Weights of a small sound classifier: log mel input, 26041 training examples.
Rows from expert 10 of block 3, named by matrix and row number. Rows with one number belong to one neuron. Each number is 128 + 24 x the weight over the matrix's rms, rounded and kept within 0 to 255. All counts start at 0. Numbers have three digits each.
# up: expert up (model.blocks.3.mlp.up, 16x160x320), inputs 0-106
# down: expert down (model.blocks.3.mlp.down, 16x320x160, transposed), outputs 0-106
up.120:154115143115131134127129123134129119127113139134105131138121137125127131139134123143095145107103113121129120156139126155115136129153104087143102109137130141137104104148115165115116117138106119137103144114139120118132163145101113137106102120123118117146135136128140129160120108137118121112141094131127140122130121111109143
down.120:122132126113131136137118142116126129128108117132123102120116120146128119118123138126124135130120137109119140138139114125131122123139126124137140116113138145122121142132130121134132107103118136145120128135121137135127118114104113128126121123121126115118137136130151123114116107096125123150132135136124117122127124153130140
up.121:169127142125105100141114112129131119145113107129122104141104138120119119140130119109162130140115158166133095116123166113107157120128125115108123079161105120151127137048128165115129103116181143080116135100102159191131150175114151160104143116131156167141154143141117145130156156135132124102122115134130115151134117074095164
down.121:132164126104075182135127130089147124156107123157121163175082134103144135132092094133106186104104131128180069166095160192123142127103177151183122097144145098155154137137147102113089112123112097148084112101133197141117139152107133174161091127108153141107107159132153083146154120106100147154094129147119128122135132119131154
up.122:089120169165110128123120082080136129109125098125135110127137172108118129097135126142077110089109122074103123144124120129156146094098088178147149161152108113091112157102179137127132125128122139163122098117130076106118128170133132109145120149102101184110135146109163137165169114123167130089111145142174145120113087126155146
down.122:093138180106129118112089119137122133127164180166122124107148137108068143099149130142091114107114099126135158108133115148116127123113146138116160116149128136126140125167153148132131131128183148165149103111153153120148157144129142117052113127093141114105108084095143111124131184123143140119116171129105083086147106134122135
up.123:134116119113145134110151115111124116131124130143133077147131124141113119114140119147117141174115112117127117125139129138133136138119128112168129111101142139142106139121114156140113139164142125155127154127118114113105127106114122140131120143139144111092147098142109117128151100106110144108124117115116087123145088124143130
down.123:118137124109130136124139117117122116129119128151145143127109118145138128106106125126114133140137112129122123126129110133113142126146140113113101121135116149104119160135151119132133122111141119118120122146124126128114138125147136125130145113153146127135149120133139114127123131123144124134126116122130116106130125120141123
up.124:177135139065135089112130141139112116089143120150143146146139051110106111145128120114155110145098127124134106146143139115139136109101091154152122132126104148114124096180123176136070121113150089108142100159133133152125111206117130128102115096155151119168119128122133126118139093099133142146139157174116129158172113139131146
down.124:134149115123140133092121128136100149126136131101130170141106150128116153117125107158137106157101127138087130124121107105110127116143125125102133117093116128120123140128130127120120106142144112137132121154106129125137126120147129164131151139123152103161134135112142147117124121118122127134104131133142126108083114130130129
up.125:087112097155134098120111126105144108146129140084114096125106057118114135134116144142098123118159135196117122114132141108113107175079113139143123116089154179133094140149129130161087125139165110123109141138144117129123147120102121136126085085153151143126150118115138113086120119112147108120141171154107163121104132172150107
down.125:132137119132125130120121127148140129132123117144121127115098149114144171133148125116152134119126136127142116131137131127096144136126119103122090118152107110134121137151137136131140106145146159122123109099113104119129125146132130160127109125162128110120112094125149136133108125128140136141144115130123122128117136107129139
up.126:134105149124144180116125115127128128094103143150153157197106114121162086115136163092186107195117164108116103123161124148123139175171131178122129108105119044146115097102154176112128125138143097118128125124110123143119222204137092111161168088111155123160111137130186168107123235111157157092135119093170105220151173144108119
down.126:134122110058144139167058118102100132101086174125138133155155171148104157085143164135163119110103118130124132121120129136141109163102143074088202132114169098143118127199153129121116143182106139118093120130116145159104135140109147091159110153166097187140105121146133121096114134116198139123150126175084174158055155139158164
up.127:133133136130139081147148133167151109134135132133108132147172147110189114113129094112145153080130122215130169162142098128129179092107150146141115107123122143168138158156158126084149129156194101118139110097135109135140157116117132120127128166093125099128116129185139087097145145150145106127140133088129140149109133111110139
down.127:143103113130125093163109117194134087182096132126148154152112121144109118146140143135093098132120132074128161114068113118158113172142142122109133113157147112115138167134171144176183133145117101131144169115088148121124107153141145144134123130125155116095121187182113154132096158145124143162149116127174162102110124152154147
up.128:108119129147097133141112116115097151124119126149121140159159175133104100105126105109136123112119100083131141136136157107128140137113107121122096113138126111132134142144137176103150095116128129104132139127101121115138105148094139127142142168119129094128132107108119150109120120079121129124126141120129183114113096109134135
down.128:127123140139126114117119094139136112127130116152121126136120131129135122111115132109117130127128103131140135141136108137122125123139138150145117123136129124120106133123133120116152136112144124108121150134119125119140130133137135116128111123136132135128141132124147130116134132126119126159140133121130100140136117140146147
up.129:132139117136121126152132104122129130133107139131112141148139123131137127120118125132123136144120127128143104124141103108134147118115109109129126106139122096106115122114133105132109138127125125110139132108125142110141118115108139131105129129126118133141111116131141126109151134136126134129125119107124113123134126132139119
down.129:116140124123129147126119122120121137121134139145125109128112151129144134122121125130132113142125118128127152132123100132139156143139123097125100120141144139119120118122122128121144129136128096154130109128137127137129136151130140115136120131113134121131112123131115140143119127124125128148110130123118113130125095143113144
up.130:105134130106141113114124147114132133151135121127122117162131129133111150142111113122115126143151129125113135144115132142123141122115136085145153106119153130102120110146143141123167128132122153121114139127131131160122126123114128119100124117129133149160125131137110116137139112131129120101114105152122130107131100117127137
down.130:119119112137115112134139140119126114120119126114128116134126121132133131141120138121151121159122133116118117122101095134104141136143101136122126115139122128125139131139142138127115120108133124117130123122143122132123126135127129121135123144117126146112126127125129117113132153121106139137138156127152122115134142154100137
up.131:129102127123138119139143133152110175155117122135133114108138134144126103132113129120138144172107134123105108147132132155126148168174100087094134097118137141107107115102133122110092134139160148135159152143098156142097130111132115149110122152171073104120097119115129150138160176124115113121145122094101112153121165136127116
down.131:126151113136111146154108136133104118151077146104132148131110130108136124112122095124132142112099145114138115095146132144123115123154110110120152135108157107139149132137112129127148116127095140113117093131073122135126158128144107139168123163143145146090097129164115120111116114119127159131122142125165129135133115151131153
up.132:122140137110134133125154119135149136123103144123092155133140094127133137128115116126116146143124133129149129132151140122133168130127106106149128111118112118095146127111119116097113122122156136087111131105145141153124125167136131133121115114166138142124116145100140120142120136128143116135127109119129109128106118151126139
down.132:129098127130118163100133113123129128123106150128118112122119139136125140150124132136119125145103139121123118117118143122102128108142119118157134148123129136132110142130134121128130154125133103146158122117135112143141128121121144134115117147108139152122124120126119111120121130113130125140119139158134142113110108118114146
up.133:196098113128125128126107126166137127118125090136156161101110109087149108115136150103150111099197114053144113139111126137119150120140145123098125145176161220183127108150141119139116113147024069135122133129132041106116136104144130093123150139103140162116107111143094107097171131157112130052118110108125114084138136090147139
down.133:102130157133109060077179147104123091141167116121124116111160138073117117161139164155138075213123181124144138152144134088113103145084101087104115114158080161187097135156126137144095076124166121119149199117137144100135095174112112106097182046124100101128055115151131114088107121106102114084136121090124166137187109142116158
up.134:144130169136136115118127105135126107095158099124171099107112128107117080116108115123108135170119110141151134114103127150124125090142116141135117128100106088149141105131150116173132120119119107152124148134108151130135131081155118121092115173142120156103110128169150115134119109149196129113113136095134166131116130157107141
down.134:135069156140103114150155101125146155157089133164118117159122117122137130114097156115113128100119144128139152101165119122118149145150159124121128131138137102058117143159167087135167125143139128160166113136132147099132131172132136088114142132105150135099109136079141104141116132118165152145117126129095126172145147141126145
up.135:111136116132139121119125090127116132135118133108123141135106128113116143157117110123118120123126133126136132106124087121130135121117110126130115150134122112099118117123130118117137125134115100118120132113135120130141164110146122111079117137134153123115117147116161140119131134158135125159123109161091110100128122138149119
down.135:101096112124170137165122134122119106124092146145147150140110122136128113081105110097114138121135107117135140122126138106098128125160134142127123153125142126126091141151120125140132143157117147105123115117137130125121119128140113128114112126113120124133112138145123111125124124110145145155150140114125152128133132124118138
up.136:110141117135100160146138118167112118109118109155102094157099134139126134106152157133151145180112124176125101106104096123132119129175080088088120090175152169119140109150146107162138161118169166124160160134126176143131125175147145112101129138099130122129164104129128156113159102166124145102138088055125089112080158124128138
down.136:113104139143120102139134109128129105124132112125115134120154152151119136130120146133143161130114112129106129131136132125144126115147118132134109127120106118134137127121141106115143112148159114135136123130148109130150132149144126111123131155126143144156105108120149113118148136142131127095113129132123136123126139142131123
up.137:152143081104107121156140095127113131092109135153111110124170096119136100120118122130099128129187146189120115124138138134114138109116123117144145117128092123125115180069120155127125101120160099154139132146122091151133147118118122134116142070072144126152138067122123136072198157126079140111130092146138161135138149115141113
down.137:110134168150141145070121156134076130161118112124124120175180167117141141137117095141159096121104128189039148148135135153054102138112146127084089129144091134133145141093116138171104174097136113111128126161128095148183145173172117112097148141088152182152122106161090123152105137095088079110138151144133145081134127161166120
up.138:142093162153177119156145144121146160119130122133123161182099157142118141124123128114175146101159131096130149141129137070115143170097100084122113131173086117097146152107097120132140127098143145137104110127149138135151145169171149136181153090138146106077126145103107109121125094098134127094116139127191132130114121179113135
down.138:095110129147112116124122129116090105170118126157116114128132103156111107148165090085148173138097088132123115160137131114101115077170164152091103116119177132108120141128126113142129163164123104110104124106122140126123139144157124112090128135139132148084145190113105176104146115148109116168078101150115140118124138174092135
up.139:134123141145129120139124115101114129121113146149107125119140152119112117113114123124106106083102118132117142152122127115124120089126100136093127126140149142135119089133141140133108129154104132129127122146122135114127105126126129140115094083130116137125127129103139133123145111131108111121123115130098147126139124133133134
down.139:112136145134128154117089125136144140118135139110123130117117144132146122147126127121120135162138097120114115146148123132124134120123142139124099117151115131122128134130129127129128142133113124112138125109122135114103122156124132138125140133125122113131121128137110128130124137109133136149124118125141116135108140132103133
up.140:108148164126094112135132143123141094130160121115112142105102101122174105158123114127127153168093108186144092122082122133122139112139139129109121100103127085111097103129101132139120145138108114123127085101115122142134097081126124119120192198159129079137141166120127115155144145122109100106121107164154138116144121112101129
down.140:112097147125124111119122142133113123092145133133126120124125116108136128106144117134099141171143174133126110116111156120126107130118176145141091135119164127127118138105098126137150148121128116144143157148140135139158144145157122144121115133129103114131125107121085134121118106128127128118132115134114105131121137123112167
up.141:119141148101137100133138111151142125105167135140130133182138113135190134112117111133158132147128115166129120186113163111120106123148129151119144119140133141130126152157111111186118121109131123107095130090109113136144146127112129120127122145104108106132153132141118140104137167092137102137129129154115107124130144115117131
down.141:128145154121116135116109141125115130106132123161134148150121143115103117126130109107106132125129122123111128105118111106126134134111136102137135146120150112125128129140139126147084127148147140129147113140157132128122137140122161142110110139125142131132129101136115123138114112132120100136138135129117109116116111149120131
up.142:236114160076149145132109128100146143140141126121111133111074131074166122120102170123135133176086110151131069122127116122151130133108104091127092125190108118110153096100133121175114112124094088157086104126136102157126152176164129138164127179130145175123123157140113135129167171109137127147124085111095142127096155167114125
down.142:130132140164139172105140108166113180082146118093136136143098135148170149160110084165144130132075111160152114104162139101114089135091094123168105228152087097123127119100116150110103103135077128134139117090087131150054125120149098161127099146098113139149124057170134096134135091151106128127138121173156117129118131169198153
up.143:114110110152142148117131163155136142147127143165106083147148114163049134114142083167125133070137127168119106157146119110128141132100126099111104032186118176135142130141148165123145138112103116124150145113128155158121152111157140104125093147149161073132130098186127148135133112158122093120123189197137148166116103102131118
down.143:126121128157134132126059121137117155126120123141147116164157125135168121139136118110100105114089180087123149123131148143123130113128160113156102160124159144137114100187101148162153111125117163109126080127112156144141180120116128137139139101140133146128145113111128127117132102102154148112122125160146138123095138150124122
up.144:119149138071129082124144129157147134157164102160115073149146142130164096133124147123192107073109148071140122144110209132130104071139116135141172097168120104140163094104137103135104149136178082106106147125137152155134122097134106153148154084120096095084158152098096121215251160095142083108146150084160115130167094116126139
down.144:171155140120138157128134111119156130120138092128097070154140159119119085182068183120056201116167125145129153135091149165162121095000139149113122134157103131167177088160098147114136111152151105108164115127101114150159135169178114124147084098138163132167184153216106126182049146136128103120116127144132167113070078152066191
up.145:081137109110103125121123157114127136097103130117116118085162084136119126154126127104132142120160105084145150153131111124126115116111102125144114159165152157145133129126127174132146140109186175098103141127110126136117139140144104116187156162129164134139117145114128125118149125126125126170115099172135126147106120174106115
down.145:099126132122085139089151118094101144156124145109099129100165124148133130154090097105117116141146113140109148157094127107155127143119134117108128103166114136132113147143069134132135143129143151141141092139135165137147106120150097159129116094151155108125085117161145119150120159112122130138146124138145145119129131107131136
up.146:087137125112093136107126149143116140109134091151096132117115117110123120148137162115127123126079110105087146108144135164093132118109082132121096132103122136126147114130163150087127168156083074130133141136136142152117100124145134124123144102124130170137126117151106132142133121122106133155128108139122150124112085114129114
down.146:131122127129142133117122120138117112100122148144142148140146125122124122128151135109125131147139134107141139121126105125130134144140117107132138131122132098134128116126129114143132119139114126142130149134139100127123138124117143112132131157098143120140131137099150101123131120146133141111123125122120132101107143098125138
up.147:110108137135109127104178126122138125132170088115124143126118119105181117123137149101078139133129145099115144089105097093122095090131113104140158089148091092164161105144122128130161114115075151101130085161131065069144106166132143121149128121104096188141140104124116119183109113086122123110113074190112186117134110107128118
down.147:090183114092130156101146125143108129102107112171109105161098113096157092105157135181159155147125135142094122136130129124084169134154109123146102112117094125099123130105151086105144144121104089148133129104147121117127085107132118130137130078097120053102115131134092118080145140141161083130117150119138125088140079125169168
up.148:160153137148133167177120124142141099119117131163157088123175139111112119112135169127150117135150141119104129122155110105132144141123154152117114077075142185157169111190126120133146122129086127152134108120116127098125135165130118142100149143133122116114121165112156093128153110100098111122126192130124125134122144109123130
down.148:117167126174147131173060143149157149167122135089146106055150083099050116175121079127137103094118217120154150097126089140116093149124179128121183139083139084139205127137145135047166110109177093205148149098065131101096189127130157093137131089123147128124110130120128123067152112052148176148125068167110141136128182121150225
up.149:126144148119127094125120137143131114144128137125137136095138161106126164120142114149130110097197129083123116186125113123102160073126152107164112103140132112078094115083166127142124114092031127111158116114147169126126122098121158119108112087110140139130122107123128127189067187123146070164096129098130083089153130141124099
down.149:120140124147146096133180090147098162100038093114090159097095113164107116152106102140111102117167100132109141105170130153118109082154122076182168161092112161133111123078114120101170100155037148182136152115134140143107139128093164119106101134102131129101127127105098167131183153160134131122111104102161108125160120087107146